config.yaml
targets: ["ground colour"]
cond_dropout: 0.1
moe_every: 2
layers: 8
Rows from block 3 of a small class-conditioned image diffusion model, named by matrix and row number. Rows with one number within an expert belong to one neuron, the router's apart. Each number is 128 + 24 x the weight over its row's rms, rounded and kept within 0 to 255. All counts start at 0. Numbers have three digits each.
Before each expert's rows are labels from the 100 images, of 14848 (inputs lightly noised), where the router gives the expert most weight on average: "top examples" is what is common among them. Only what is clearly more common there than usual is listed. The data: procedural textures in two colours, tilted and lit.
# router: router (model.blocks.3.mlp.router.weight, 4x192), inputs 0-95
# up: expert up (model.blocks.3.mlp.up, 4x384x192), inputs 0-95
# down: expert down (model.blocks.3.mlp.down, 4x192x384, transposed), outputs 0-95

# expert 1
top examples: coarse scale; cloudy; green; grey
router.1:143114133097115135092134148107140120176129091124184129131133130145147139114125144101131125121105099136172145134115151143113092151101103111120113168123120124130164113146095104151139177133155094137130191125155136039110124108158135133170121117108117078158130136153149137123131149128148136165
up.0:119126113128128157128128132171128128128113170202128128131128133081128116079122128168129128128128128128071128128128128128128092135101128128131128082128128125128113128128128105093083153134111076128105128161128128180128142128152175123081145128168128127090128138128165057128155069128128128119
down.0:128088143229171128091196140128107105128084118128074148112128142128128128128125128128159087128124139153161128094128128124138128128128128128128128129126164089128128141183057128128161128128192204089128128124154138137164123093128128128128128128123128128136175083128110168081128128101150086136
up.1:128128128100115165128163128064154128144128108128128102128128128128183113101137128128126176150128128128128128145128128160128128128128079128128128128103068078128128055155128128170128117128128128134128137128149128147120128138155128128128128128128114128128147077076085074128128128158128128134
down.1:201128101128149069128128128164128074128098128128128161147128128161174128128085062090128175128128128128128128129128128122159128178159128128106138179115150127087128177128099128128128113128128138041128128128128125151140065103110080128128094128147128151088128128097132128128101117140128128125
up.2:119128128045126085174128083128136094128128128128187148128128147128135156073128118128128128121119155128128090128128128166206128076128084108128128128128169171128130136128128128128128086119117128128128139128128101128128128128128128131168128128136075128128126124128160128172177204128128128037
down.2:128170128160128154087150160128118128112158128128183128128128128128151128149168128174128128128128128128128128128128079128128162128143145128128128105128128104048128066128079128128128096162128128173147125128128128139128128121140128128173128128128169132159128128128128102154074128128128110128
up.3:119128128128128128124127120128128194128128152116128128128116128128128128128128128166096085128128128128071128097128206128124128102128120080134146111128129142073128128128132128128166145128128192128099128157128156128128113094114128091159128072089164128128128128128181128110167127130128135125
down.3:131128051128128141142139128077149172128128128130128128109128128128128128128128128137128134128128058110128128101121128055128128165135093157149128128149128128128146116149128128128115128128163128112128128128128136199092128124169163128128128128069165128128128060128158103176128140128135114128
up.4:173181116119217137110124146128128128182128121113128128113128128128128123148128128128128128087096159139112128128128128128127128128128104128115092128128128128128128128128128128147160076077168128128128128134128128116128122101128128128105163105133128127128128128128166150152128183128153128164
down.4:107128128128067143131095128128128128119128092128158128111128128076128133128128089178106128128128135128080149128128093079170108122128128168128147128128090139128095128128118172128087072116110128128128128128128101128055128138128126128128128205128128128122128181128105141128121246128128168060
up.5:157084128187128128128128106110128128128171128076111115144128117128136128128128118140128128128128128068145079128128128156116128128212128128080128127084184118150147128128128128128135107128166104128128134131128128150128152128128136128128128128124120171161104128128128136160109128128124128174
down.5:128128102116128128177128128128073170128178128021142128128144128128149128128105079128128128128101069128128072142128117101128128128128128128102128135128102128154128128145075128119159124128128128098128089128128128128128128128128108128122103128139128128128102128128164128128128128128128128128
up.6:128128128128104128103128061167182128128128128152128128128128128128066128128093128095072191128128128099137128128128128169128128128090075128128128114128090080128143183107128128128141128128128128148144128126128173069128128128128128128153133116128164110138128172128128136119155121166176077128
down.6:128103128069141128160149128128149149137123031075128141128118057129128171098128128128108128108128146104128134125104128128128128128100109128134128128128155130128128091099147114114128085128128128128069128128128128106087142128103128087132128123128128128128128071107103105131128128078128128063
up.7:128128212117128128202141128128135155128128128128076154101128128128128122128125128128128128188139128128047128045128128116128104127128128128113136150128130128128115128128131128128073128108128170111128048154092128119180163128088090166128128128073128128126128128128128128128103128128128089050
down.7:137128054141128128117128072128128128128081105128164106128128128160102105165128128131128102115090134128230128120102118196128172073128171128128128134128107128128128112163128144124178120128156128153128128173128128128128128136128128155130128062172192128128083145128128128128116095104128148128
up.8:128128128130128128146117128128118128165163128128227151126155103104146128128128128128128128128128128144114128128117127128081144122159090159118145128107128162128158128156124128116108128128159128128128128128128128128128128128117128128128128081128124146128128128160128128097128190128175128052
down.8:105128168128128128128128128128128094079128128183104128128128128063128128129128128129172098128128094128128128104128182128187151128128128128088128128128128128128061135128181128128131143099134128122128128128201153128141128163128128128128128128128128128128105128161128128116076128044128128121
up.9:128128128128128128104128024128158128128128128142137155106147169107128172108116128128090220128128106127178128128177161153099128128081114114128128128128128108128148143128128103140128110141126082153160128153128128128128128096128128123128128128128128128128128157078128108102146170141128128128
down.9:128112128128108128186167128099134097128128106128133204118179128128128193128128126154123146147128043111128150116128128148112077147130148128125163128128128128128160082128128128128081153128128128115102135128128128088128093115162165140180128128128165172179128183103125144128125128128102128128
up.10:100128128103146128183139128080128087088122113128128119128159184096128128128118128137155128080128128128128148127078114128113132128109128112128159128112128128128111142147128130134144128167128139122128128105128107094162091128128128128194128093128170159119177154141117091128152104122133128128
down.10:132115160145127138098128105111128128125128128128140120135128128128128133128128084056128128128110103128094102147100128108123128128146140128135079123128128147128114071137117128128094128128128128128167136141141172128128090128141128142151146107139139137157131128123150128128138081128128128097
up.11:126128128130072152128128127155148113173126170177128128128128099137195135128145128128131174068128128116128168128083147128128093141143114128128128132095128128128128128118168128128129128138140128128223156128111155158174098132092128128128122147128145122128110128128117128128069084128123128096
down.11:128098086128178128128128128110128130128128128128179092102099153105162128128128128128154179082128160103128116091159189123129094128123128128116091128128160114173128108131128128128093136128153128128128128093128100128112059128132128124129094128128128128128128106137128128128128128100128128095
up.12:128128135128128120160128128128128128139137128128128128167128128102165128113128128128073135128128127128072165126128142128079102128128101121128164090176191128070109128161147128128165136172146126112161128128128132066123140128128128104128084128117108128128128103128095128128128171128128128064
down.12:128090128128128108096150120128128128127128039080128095128137128128083128163128128152153128104061151112123137086113193128128128128128128154040141134128130128107156128128153160083128128128128136172128116133173153128128144128201152181128142128128160128113128138128144119124128136106128167093
up.13:128170158128128213128128128093120128081115120090128137172170121128073128128124128120103128128128091126108149128173128181098128149128128128128128128143128149152055098128153076102101128128128128128128128128128179154092156170128128128079080145167128128128146128090138116128128128178128115170
down.13:128122128128144099115128083128128093117128128128128128128128070128128128164128091069128145128128128128128128128128060128144169182147144170200128125128128161122116128125116128061128128128073128128128167133128071128148128158118128128117128129128128128128091229128128110118128144186128120073
up.14:116127087120106128159091086150158144128128118118128128134128126115128121122147128148179124095180068128125195130092128162156096142142115151128081128128131148128078122128115158128128155128151099128128114128153137153128111128176128128196128133128128128090161128128147114110153105135128128158
down.14:108128175141153113071159128128129128160114128134149128131128114136128128139093128128180085128113131118129128166110128128092135128133130128128163132102144100128096095104102094128128149128132128128117128097140131157128128099158128128181128116138100114128175125154165146128128134104174139092
up.15:095170128167128128105112128121128128185162128128128128128121128115084117128128105143128111128128128128128128178128187128128128105168128109128128128134091128128128128207128162128180164128128128128192128128111193128128128120106217128111076128128194128108128128128128128128128067128174128157
down.15:128175128128162128128109095128128128128128131128119128128128097128109157089128128128157156128128161096190128128128128128114128128128128128128128128128111128128128128075128054128134128154095134116128104128128128128128147132124128128128128179128128136128125125128123128202067127092128082141

# expert 3
top examples: seen at a slant; fine scale; teal; ground colour: teal
router.3:116109123115134143130112186098127127161104166128139182123126142114100141132127147121171140120148153128130117184137109136108133159142113141132091088087124114182113133158148108121151150129091123108183185146135137129121116185148142111147153123120141110160150154135099102175140089086133124124
up.0:056113128128146156128155117085181128128166128101168152093128174170147119128128128106128139164128144128128183143128181181128128128128084099128128128128128128114061118110128152140128128128079128120145128128128098091105128128095128128128113128128115125128179153182128145128153128107175153128
down.0:128113104128128122128088128100132144128128126154073176128122157128128128121128100128156128128162104147128128111128082074087128132128110128139128165128128128116136171128128148080126128128176146128128081159128160128128120128134164128128128128104079128136121144147128146128151151128128155084
up.1:140095128128128126174092128128128128128133128128094125135085128106128128128128128128153152128133127061128128128201128160128128128128128128136212160071196128128128079128124062128153161128074128169119128128142145127128037085101078128146122128109111155167152128082117128128128126128125128128
down.1:126128176128112128073036128138128128128080199198059126128128128128128146128103157081128128136128080134088128096128128128128070128128128128128087128106167128128126117128128128161128146128128128128162122128128128128105128180132128082128121139128067126128130128130128179128205128128127128124
up.2:128165188128162164168145128128127106133128158174128128106128073095128128128093062098128128144123128050163128108128165147128128105143128128139115110128128118158106128128128151128167128039148128128128134108098159082140128147153128090102128128128128128170128128110106171150128128128198146106
down.2:133128157128145114128128190110125151088128160146163128180128063128128127127157140128120128128128128104128128148105128128128128153109128128128128128128128105120126131128168083128128128128128128133128124128146157128161128125129143167128128158127063128128132162101116144128087128128078128103
up.3:128128128160122171169128128128174140126094134128151128125128124128128151128128177101128084128128106141128128128177128128110152128106128128128150131128128128128147128128180132128140193128128128128128128085128128128144159203128140128162128128128097128128107106176168185137128184128128128128
down.3:128128116097047147141121128133130127189128128147155155072128155128128128157093128086128128128128128128204128128092091081128102128128077147167128161128123177150128149164079170128171116128128128081128128193112128128128145081131128128128128128078128112128039128128155128100150128128097128128
up.4:215120088166128128170185163111115128153166114128110128128093128143128128128090108042162128112171128123126128128128128128101134175128124083100128151152128063128128160128128141154128128115128129148128119114173156090128138142186128099166159128102128128128128141083128128105128128128128177128
down.4:128128128128128128128126098128120131103128143128139128128128128140128128082128128128128128108178082212162104124128128104128128128128128128128104128191128147146102132145128094128128128128128128128128128157128128128128138135088177128128117128105146128128128118128063127149128143128136128172
up.5:128128098128128112106150128149133153130127135164195115091148106105130128128172092133128128128128128075128132128158128130207112128112101085128128139128143139139128172078120128105151100128143095128087166228128096156085089153128089074143088139128130126128128137089192128128128106145128132121
down.5:128128128128156165128129128128121105128120128128252118126130128161128128144128111128128122128128087128128128195137128136128128128128128128128128180128161128128128128103079185074128128190128159148148122128128099113106128128128162128128175084167137128128125134128128086199128159128198138128
up.6:128128135128021171128128128128128145128154128128128116128163073128174128128128128128128142139033128128076128060128128128159128128128128128128142128106106128128128128128128108067128128130128110128099128128109128128128128065128063124149087128128088085128128171128128174128128128140097070108
down.6:150084148129128128153106178128122090063128128128131105128148141128128174128128109129128128155220113126188128092128128141204128082128081121101084128076128128129128128128128128126088130128128106128129171128128054161128065120098128124098128081128128111128117074168095128128128137123108128128
up.7:128128243157128148157128128128113128065127140128121128128128128128147128128128185128128138128128128128128128128128128128180145184087216128128128138128140068137101128128128128066133128171144128125128128128128128103120074128149128128128128128128128114128128052117071128112128128125128126128
down.7:128128084128128128128119079128128036128128128118139123175049127128165128118128128156159067128128121128128131128179148128128058128128128128128111128128162128128133197210128128124128128110128128128128128128128137128128128093158089181128104128128128080128128169128095128101128126128111088160
up.8:135153116128150128150128147130128128137159128128150098190128128128128128161091108128128184148163128128186146128092100128128110128128128085128118176134146128098099095128128128130139128048100128128113128128175128128152071063148128128143128041128128104128129128128128128128132128128128128128
down.8:128103099128128128128128039128172098128128084195128128128128128103139088094128128128178128143153128128094092128128128128094128128109118128105128140128128128144141134122124123099126104128128128163128085169128141128128137138128194128128128128151102128053128128116128128128150141107146173128
up.9:110128128129128128128145128163128128128128128128128128128128128128193136085156133128128128084128147121128128100074175128185097152128128104128187128095128128128128103118128106128097160123151128128138128149128128128146128087123128128128128128128128128128100134039128141095098164137128128100
down.9:128128128127179128128128128128081128148134131128132128130128167104128125128128088128159185128147128128128138198124128128079131128128087137114072150077159144126128157125128128126128179128128128128128128082161092110122128119104105124128128128131128075128128128161084065131128128128128142128
up.10:128081128128128128128175128128128128089124128128128083155106137114161128128128128123128161128152128128039120116181128128128080145082153128128165128193128112128139128157147128128135128128128128128128128136128149176128028128128128071128128093109161154199128118132106119151100154126081127128
down.10:162128128128157128128133130128128128128128128128159103128180128128128128132128128128122199128104128128128116135128214128128128135128112128073114148107152128128091128167116131108128112128128128195131128112128128128128128171128128106128114146128089128128128128128132128128117128128140089128
up.11:128126128128128161170106128128137128128122128128131128128128128149123124128125128168128128200154128128128128119185128123128128191128128128199128099049128169128128128128128128128169128128152128128155128128175128128128128199162140128128098128106128058128132128124111110144107176128128152128
down.11:128128128128128128128145128128110140128128128128148128128161128128128085170063143128107128156128128156090128156143128128128128110128128111128128115110128107128128128153128128198128128128148128128128113128125102128161128128128163137128128128162148128128178089128128128128128186128163128104
up.12:124097128105128098116128128128078128047128075128128083099156128128151134128128128089155128128118128189141128140128151128102128138128128128142128128128156128128128093128153109128154128123081128128162118128193133102128119128117187049128169128128128064086140128128128128129128128128128128128
down.12:128112095128128147140094128093092153079070143128185173121128128128101128128090128104128104128076128092124105128137122128128077162128121123070128128128065128128083135128128128172128128093135128128128128128128103128128136183128128133095096128096109138128128128128128128166125128128123128128
up.13:133128128128128123128123128125128159152128128128128149166187155128128128105128083128130128112128083128128161168128128128128128128128078167157147146128172143147128095128156151140132178186106122155161112128148180145129117108128169115167128138128118055132128102106128128105141128131128128151
down.13:112128133128128128128110128134159128110128128128145128118065128128104131102095128128120145097163112157154128136239128174110181113128146131150128138128119128128140128128128113168128128175128136128123116128128137180128083147128128086152145098150105093128098128128128153113128128139128152128
up.14:114128128128128131157071040114159128127132080128128127128128128128129201128111128081128128128181128128128111128092121207128083155128128138110128112122128128128054105128128141112112128128128166128123111128128128128128128162128119128154128128185128132128171073128138132128114128129086128158
down.14:104128170108104115128128128182165128135100107148091110128135088128128138128087128146069128129128176128128128121185128064128182122128128128164128128151128128075146128128135128128095128128110128178099162128128107118128128128128128128128219128142137128128134128128128146106128212091157128132
up.15:144087128128128128139156130128151110140128087100131115128129128113197128145128128128128143128104128169128192147152128128128128128097128093155128124128125128105128128146112110137128155128128091128120178128152101084120144128125112128128128092128080128150151106128128113128128128159174128113
down.15:128143116094118068066128128128163095168128161149128128202128139184108128128128128128130154085128128218128128128128128128102040128195128128171125124106128128169128128142128128158109128128098128128132128128128128124156128122120189128128116123128159119128102128132094128145128101128155128153

# expert 2
top examples: white; ground colour: white; yellow; ground colour: yellow
router.2:121140146108116112143131172182106102097114146140139075136126131125167101134101081099094107152120121136122113074098123139158137084130089178124183129162164085107114114148152140111141139132158140117085121180124147110127127131115110151117169133124132152106090081125111137133150166128119140074
up.0:086117128148128128113111135142134128144132128128128128088128128128103128128128128096101128128128128128107128128128164106154128128128098079201108137128142149106115128083128128130128128119170099128132159142141128084128057100128128074121128128072083170096085128135146128128150144178090128128
down.0:158132117163170128127069104128128101128113103113128094128135128128093128128120141167128154128128128095128128131147128128153128161126128093063128128140073115177119176128125157156128110156128128128128159128128128128128128128128128107096157159125097128119118127128139128098128128137082111128
up.1:128046153128111145128128128128145128128128128128170128128128128171126128128128128093135128128188128128128128093128128128128154128136128128107128159160128128128128124112165128088159128119128128112126136172154128144128128172156120100132150128184128133128091128128138128128164128128135128129
down.1:126123128128128128135128227128157165128122128128128128115091150113174163128128125156105128086128097096117128128128128080128128128166167131128128128128127128155128114130128128128135143118128049128128089127122128123128128128128171128086128128128128162128128098129150121167128128091179128116
up.2:128115128107128128091167131082128128114128093128128128148119073117153128128137128077128128128128113167151128128128171128128129200143128131128128155128076109128088017145154128147106128092128128169136128128128128128128128128183142128128128145128128128088128132128099128141122128128128128128
down.2:128096113140106128147128128093098128135128085126142161128144197128161119128165096117131197119137128092162097128122128128128095128128107128163114120128188194128082218128128104132153128095128140128128156128128120128129129128128146108123128128128136128128128073128128120128171128128101128143
up.3:128137128123128128093128128161128094128098128128160128113080116128128128082104128128128128128171160128128124128086134128128128146085166128126128128033128110128084128169128074128128128128128128102128128094125078118128128108128176128128128159142165128112158113157128096158090158140128059080
down.3:128128047155128128094128154128092128128149128128128141128133128097113128109128128128128147128128128128103128129186142133045157090118128128128128128073179128150128103128141128148144104128128192112128123095128215133131128179147128128141090101128141128087112128128167132132128154127135162128
up.4:105128151128065128128128109131128128158128085092120103115131138128128094128148128142128126139120163128163144108085128128128128138161128115188128105093128159156128127154128128126107128152137128085162128128167083128128128135128143156108119147128128188183128139128155081134128152088163077128
down.4:128128128128175126128128128128111128108151176128087128127128160174128128128128111134128128128078152174128158120128066128128072166128128189128128128133128128114128128128128128128128164149128128128128118128086128128128128087128128132128128128185128142128085128142128128128128128128138185143
up.5:086130181128128128128178128108128128153145128060128249128184128095128149128131147128094128128128128128086164128128171128067128101128073181123167126128128178128128037128128128128088111128128128128156150102164128128128128156128128147120128110128097103124128141105083128128128182128128128128
down.5:111145057128128086128128128158168139128128140128128117128128078128128128128128128128117128128106197128146128128128128181141128097209168128154134128147128083034136162128128128128193128128128059087128128128080128128110119128089113128128119104128148135081128128111073128128120103128128046128
up.6:128128128121128128128128128128128128127128128172128150135112130128128128170176128128132184128143110185128214128128128111128170128112116146130124136079128128138106128128128135128146128147128128099128116128128128128128071128143128128128119128190140115128150132128128128181173128183154128128
down.6:185128128128111128128128128145174128128128128162110128116128099128163115128157103039121155128128097161128128128090128100093128128125128128082124111128157128128113105128160138128128122128128128137093152113154098128128130087166128152128128128128128128128128128128167099103133186141130147119
up.7:128128128128138128128110144128128117128136072128145114128128076128107144128128128128128096128171090128128128128097081149149108162134113128128098128040137128128128165117122128128088166093133128121128138101128098122132106062192130190128128185128091132078128128128155128214153128128144128128
down.7:128069105066120128128178128087177125128128090128117121138098104128128130128174115128107128128178176128128128113128128128128128121128128139128128128166153164141128125128147122096128128128155128128128111158121128077119128131118128128129127128128156128128128091128119128110128059173128128128
up.8:128128128179140149069128134179128128128128131128128129128128175128149158129128128117128199128128128092128128149128128128102128151145128130128168128128065069192128114113149128136166128128205128113128105128122102100128128128128122145154170128128189128077113185128094138128124128128122128116
down.8:113128128049128128128149121135128128155089128128092128141161086128108128092128128085155128163128128128132117128128148128128128097128128145128114099128160180128128128091139128102079166128130147139128128144139128128128128128128128128128128128128187099128128128120128128124124128128126128208
up.9:148101169193074108157128128128128128139173110128109175115117133128104128128097128112128098087114116104114128128129128128111080128128110140128088117128128128128128106128089108176132125128128128177121128128156128148128128143128128128165130105159132128136141128128085128128128063128143191128
down.9:128128082160119128100141161162151085128163145128086128135149128128128128096128128124128128098120128107139128086120155116119128158134128104128171128105128092128128099128178137211128128091128145100128128107146128128095128127217100159172128128102128164128158158128128133104128088108128128128
up.10:098102128155146111128128094110128145128128161128128128132128128128128146094128126128159069128128094166128179128128153128097108128133128151128128099146128128128096128128128161128059133162150128103152096128128128128105128131095112128139100128059128114128111128140061128119140128125144119128
down.10:127128102105164128114118128115128128128063126128128128127085122147128128102132128128089128118146128180128128154128093128128117072123128179129128143128128172128120128128128128128163128176128146104170071128136128088187128128109128090128128128128128080106128128128160128128090128073128137128
up.11:128090128111128128128128109128078128168128128114185128148128179128128128136149150138118139152106128128128179098128074128128128112099128128128128171128128128128105128128122125128139160130077128137128128128128128047128128066130128128128128085128101065128128128186156128125180128115143128159
down.11:128128128128065106114137128104187128128128162082128157095147128164079128128128128128171128128156128128096170152165179138128128139124128088117128135128128112128113147123146128128114091074090128128123110115128109082103128187187128134110173159193128072128128128128128128156128128128089128128
up.12:098172093128128152144128128109107148140128128128128128194166128128128150170128086128148128140128104128154128128128093128181128128128118128225129128093116182137128128120128096128128148143120128128128140128190128128128123129128132127114128169128086080128153186101173128128128128128128128187
down.12:128063128128128082153128128128158052128128128128128128094036128128128128182127117128128128137128128091118128172156128148116118183128128150128128128128128090131131125070128081128128149128128128150128100131115128128135128128178128147128193128128128104128128159128094184128128143199147083068
up.13:128091067128136145131128134104128174159128128085150160170128158121148173156173115128128138128159110128135128128128131128128128128128128090128128129074128128181191128128128128128128122128161128125128128128128077098166173128153128128128128128128128128128151108128128080128128190128124160128
down.13:083128159128128106128138128228128129175128093097089099128128128128128128128128128128128152172102110161128128128085174128151128128185165137128128145128094128158128067128128128128108128128128128128109128173097128151095084128128144128155181128106128128128121183070159128130128105147128137125
up.14:128098141128128128128128128128128088128155128112128128128081128128130128075128188133163149128128128150100128128128128128066128099128151128128128116107128127128128128106128084139150173177099096203103128158056100084128128106175125089128125127128162128161128117190151113128177128128176088128
down.14:142128124111128128133150128128114128124106128128128128128136114128123116128128128094166147068128069152161099119089128095128057078128162153128128139099128123128128128130128128128128128195101128205128106128255139128128151171128155128148128104128128128131145128129113128128128128128170166128
up.15:123128128128124174128128128128128128128128128173128150108134089128154122128128111128095128128204128152178128128159098128189128135128128128128128201242128128084128128128062128128107178090188187128128156128128168151128171128128077114133128128128128155128128128128098128128128166114102128128
down.15:128054128128128128128128128064128098128128160128128125128121128110128107128139161143168128128077128128128083128128175128128128126128128137104135128184128155139128128128102163128116102109121128128128071128128128128148128128128128191184128139128084108128169128128197128106128176128128128078

# expert 0
top examples: white; pattern colour: white; red; black
router.0:134127064132108125132116113147105122075088163146051124089114124146110116123175133144139108146160111128105118148147117115125178078167125118150179148148144127144091152117128176100104110111124165136116073128123157152096133134091154142153103126133158121144126114127140141134120119130119116143
up.0:079128035125128114204128127128128128128132101128151128147128128147128162118108100128128128128128128091128128137128100128156179081146142128128109128128128104102128176073128082128088128094128128128128083128128108114123128128128089128128128142106127128128128119128201128155128128128129128128
down.0:115128128128128126075128128096128128128133128128128128162128077128128144138137153128128128128171128128131128128089128128128119132146128128128151128128110140128163071128079089128128128128128156171128128169128075128128128128128128128146170128128145136089096128128086116128083208064146128142
up.1:128128128140128079121128128128128163161109148128128128118128128128183093128163156192156128110128169161153128128128128142191184123075128128116128161185128128128110128135133128128165127128156128128185128106157173128128148128177149112128128128128128128141100128128074138128128128128128128128
down.1:092113128128190128128118128150158128157103093148077099125128128128134128112128128128174142128159174154155128133165128108124128128141128108128113149128128149128128150128128110128128128144128128128126106128128128081078128113113159128128159128157126128138128056128106128151128187128128100166
up.2:128185128128128176117128128087137128110128128173133062128128206128116128128128128162128128106128140134124114155128164122183194128099128128183128123128152128128095128128103108128145117128128128128128128105166069136128161128177177104128128164100128199130172130063104128151128128128152116128
down.2:155152128111128128128105162128096132084128128128128142128128128128128128128128128128128128128128128128188071102135128128059128128128109181085104128128109086128128133128148123128128149128131128128137128128128128128128128065108128104128076160120133123128139120128142185128128198138128169181
up.3:128170128153173137128080128163105154120105128128128128128128128128047128128128180140128128100128128128196128082191195128162084128119113128158128128128152091160090128114163080082128128097128087128128128128128128119088128128151122128128132115128086128084128128141128088128128128151128128128
down.3:145100128126128128128128095128128128110128128175112146162128090129128128128128128128128101116132128128128128128128128110102128138114121128128135128128128157097071198074128128091150116110152207128128128128128128188128077078128128163094163144186128128128128166085128110110128142128128128106
up.4:108128128133178128174113128115163128128128128115119128128075128195128128087128139128128128128091178103163212142128128128124107121111105143223090128128128156128128128128170128128128128130077128128097128092153128147070164128128128128128121128128128076128128133158128172115073128128157146128
down.4:128128128082128128111128128085128173092128123105128128128197128204128115143128102128128128113128133079050195108128130128139128128128128097128128109128075128128129128128128128173191109127173128128102083128128152128128122149128152128186128128131180106128150154098156110139128128128128118112
up.5:128128128070106168170107082138151134128128122137178128128152128128128128128128165128164128084170097136128157130128128158128088128128128170128102128101063165132088128128128104128128162112129093142128128128158128128122144128188128103173128118150128110101155128114165091128132128128128128179
down.5:123103128185181102078119146128128136118070170128128128116128126128112165128128091123172113121101128128128140128102113128128150128128129128143143103095198128128128094125128152119128171116128178128092114100128149167153131128133128128179103128128109128125179128143174167128128120132155142077
up.6:128128128128128128133120059128128128116119128128138115128098128128128128128180128128128128128128167187128128130128128128058128148064128164077128128128169128128128128138124139167128113150128050195128144102128130128128128114101128143104128120128128094128105128188128128128128128128128103166
down.6:128128174129128089128083163128128061128128128128128144128128193102192128130128190128128128128128128139128128152128128128029128122116107128128102128128103128124128148193135086204128101128128189128128128187128138128128128187128133128128091128128128128128128172098128193136128128128155156123
up.7:097128118128153162133128128097188117128128122128162128128113128181128128091128147091128084128201128128125184128128056128128128128118128095128128128128128103128128125157128089128138128107144090128114128111155128128128128040128128128128096195119156128128128162128128138103128173103100126135
down.7:191106091093128128128135148128159128128079130128128128171128128128128079145128101128128103128128128128128172123128191128128128157128128122128094135123110128128128128128156178128128126128128128133118097165152176108128133182128151098175128128128128128106128127177128128128144184123128172105
up.8:128128132109128128134128128128128128128128128175128075144128134081128112128128113119128128128128128128151128128173128128102128128128128143163164128114073128128161089132171113128128125144100128174169128128128128128128128155136112083128150137163128149128182128112128087143125070098128144137
down.8:128084089128143111097136171128128127101128128080152128128128128128128128123103066128128128126128128128128128128128128128160128128128090128166097139128192104127128128128126154071128128128154122128128128091128128128180128099148152128083107128128109122128128128128126128128128136128128128128
up.9:109139128141128128128142094128128128128116128128102142128128128094068141128058128164104128128128139128128128128091128128128128128108128128117128118128128144128128128167128128128128199119131159196128128106147077128128082128166128167128100124159060084128128142128128128128128128128171169128
down.9:128128128130128065128128128128137128141128128109128128128128128128128128113128128128117128124139128129128128166156104185126043128152080128128115128128188142128115128128110128195144128128202128128087128128125185123128128128128128128094140128128128181128128126128128196120131128186111090128
up.10:103128122117128128170197128111128088128132128121128128128128154095089104079112128128128128139128179141161094128128128165088103128128100128115101128128157062142128112183128128108088128128128054163128128132123128128128128125128128144143142147185128128077128148128128184128128128128128162128
down.10:128112170148051128128128139132128157128128128128128079128128128128077187096104128120129128096128117128128128128128128128133128128099141128128131128085132128117101128158099128092115128128128201128123128128098128124131124128087131128128128128128113128128128128128128089135128128128112137142
up.11:084128098108117128076128118184128128134128120128128152174104122137143128133081141130128077128128128095158088128128128168089128128128128172137128095128128128128128128128128128128128123128143115148117061128128098128179128105125128128128128181185191128128128128128128085128079128128128128127
down.11:128128128128166151128088128181128128128128123128128128144128158128085113137128110144141128128228128144128128095128128128128128128128098128093128128128128191175128128114128114128124128127190150119094149120128128143128134128128126128128131128128128136150116102128119139128128128130128130144
up.12:128128124183128128128145169051128061128133156139128129128128128128173128086114128163123128128126128128128128124128128135128128128164096112128171128146128106128161128135128108142128128137135128171128128120128128091128098128067125128128128128128128128114128128110083201128128128123143140083
down.12:073111128193146128128128109128132128128128079128128128128128128114128128115128128176109128128118128128128128128129179127128138131181128128128216128144122128112128150128127128128106116128099128128128128103128128084135112120114128128127128128130128174128128128128128128128128147128107161107
up.13:128128128128142148128136085122115128174128107128128132175128128107128149131099128128109128094142067093096159122113128128099138177128129111217128128146128128101090119082169128135128172150141128116137128128121086084154128157082128153163128074061128118109131166069151128079141128128152128111
down.13:141105128119128104128123103125172152128125112128153091132128128164128142148128090151112138138128100104151126128128105136213128090150128103187128128162128128151091122097147128108142116107128128076128129142200130146159145128184143128128128193108163137140128106173128112128143154128129099128
up.14:113128175128128129110128148128088128128125080107134115128129137128086128179128128132139147128079137128128169151164120128128098145109097134186128099128128128076128128128128128128134129128097100141128174128128158128128128093115128163140104158128093128128128128077128171128169120128128068128
down.14:128133130121128128140186107128146120128099128128100094101128113154100129128115128123128140128128128145128191071128092128128128166056128172128144145163156139109128114104171135128118154133168156096107128126143076212085151128128171120128117144129154140128128187128146128130128130128128128141
up.15:121129128128146128161138128170128128128128087116124128136124128116145122128128128164128150154128116128128128128128108128128128128128128128127075128128141044128075128159128128128193111128128096128128162128128169118106126128149168128128128128128160128092097128128128123136128128128128183052
down.15:128128099128128067128128128128128141128128165122172129128128128128157128065103128128125128128128128101173158135171128172167128135128128128128063114128177082128128128162158128128171155153106186128156128128128128128153128128090128103128128085128177128081107112128150128128089185160128128198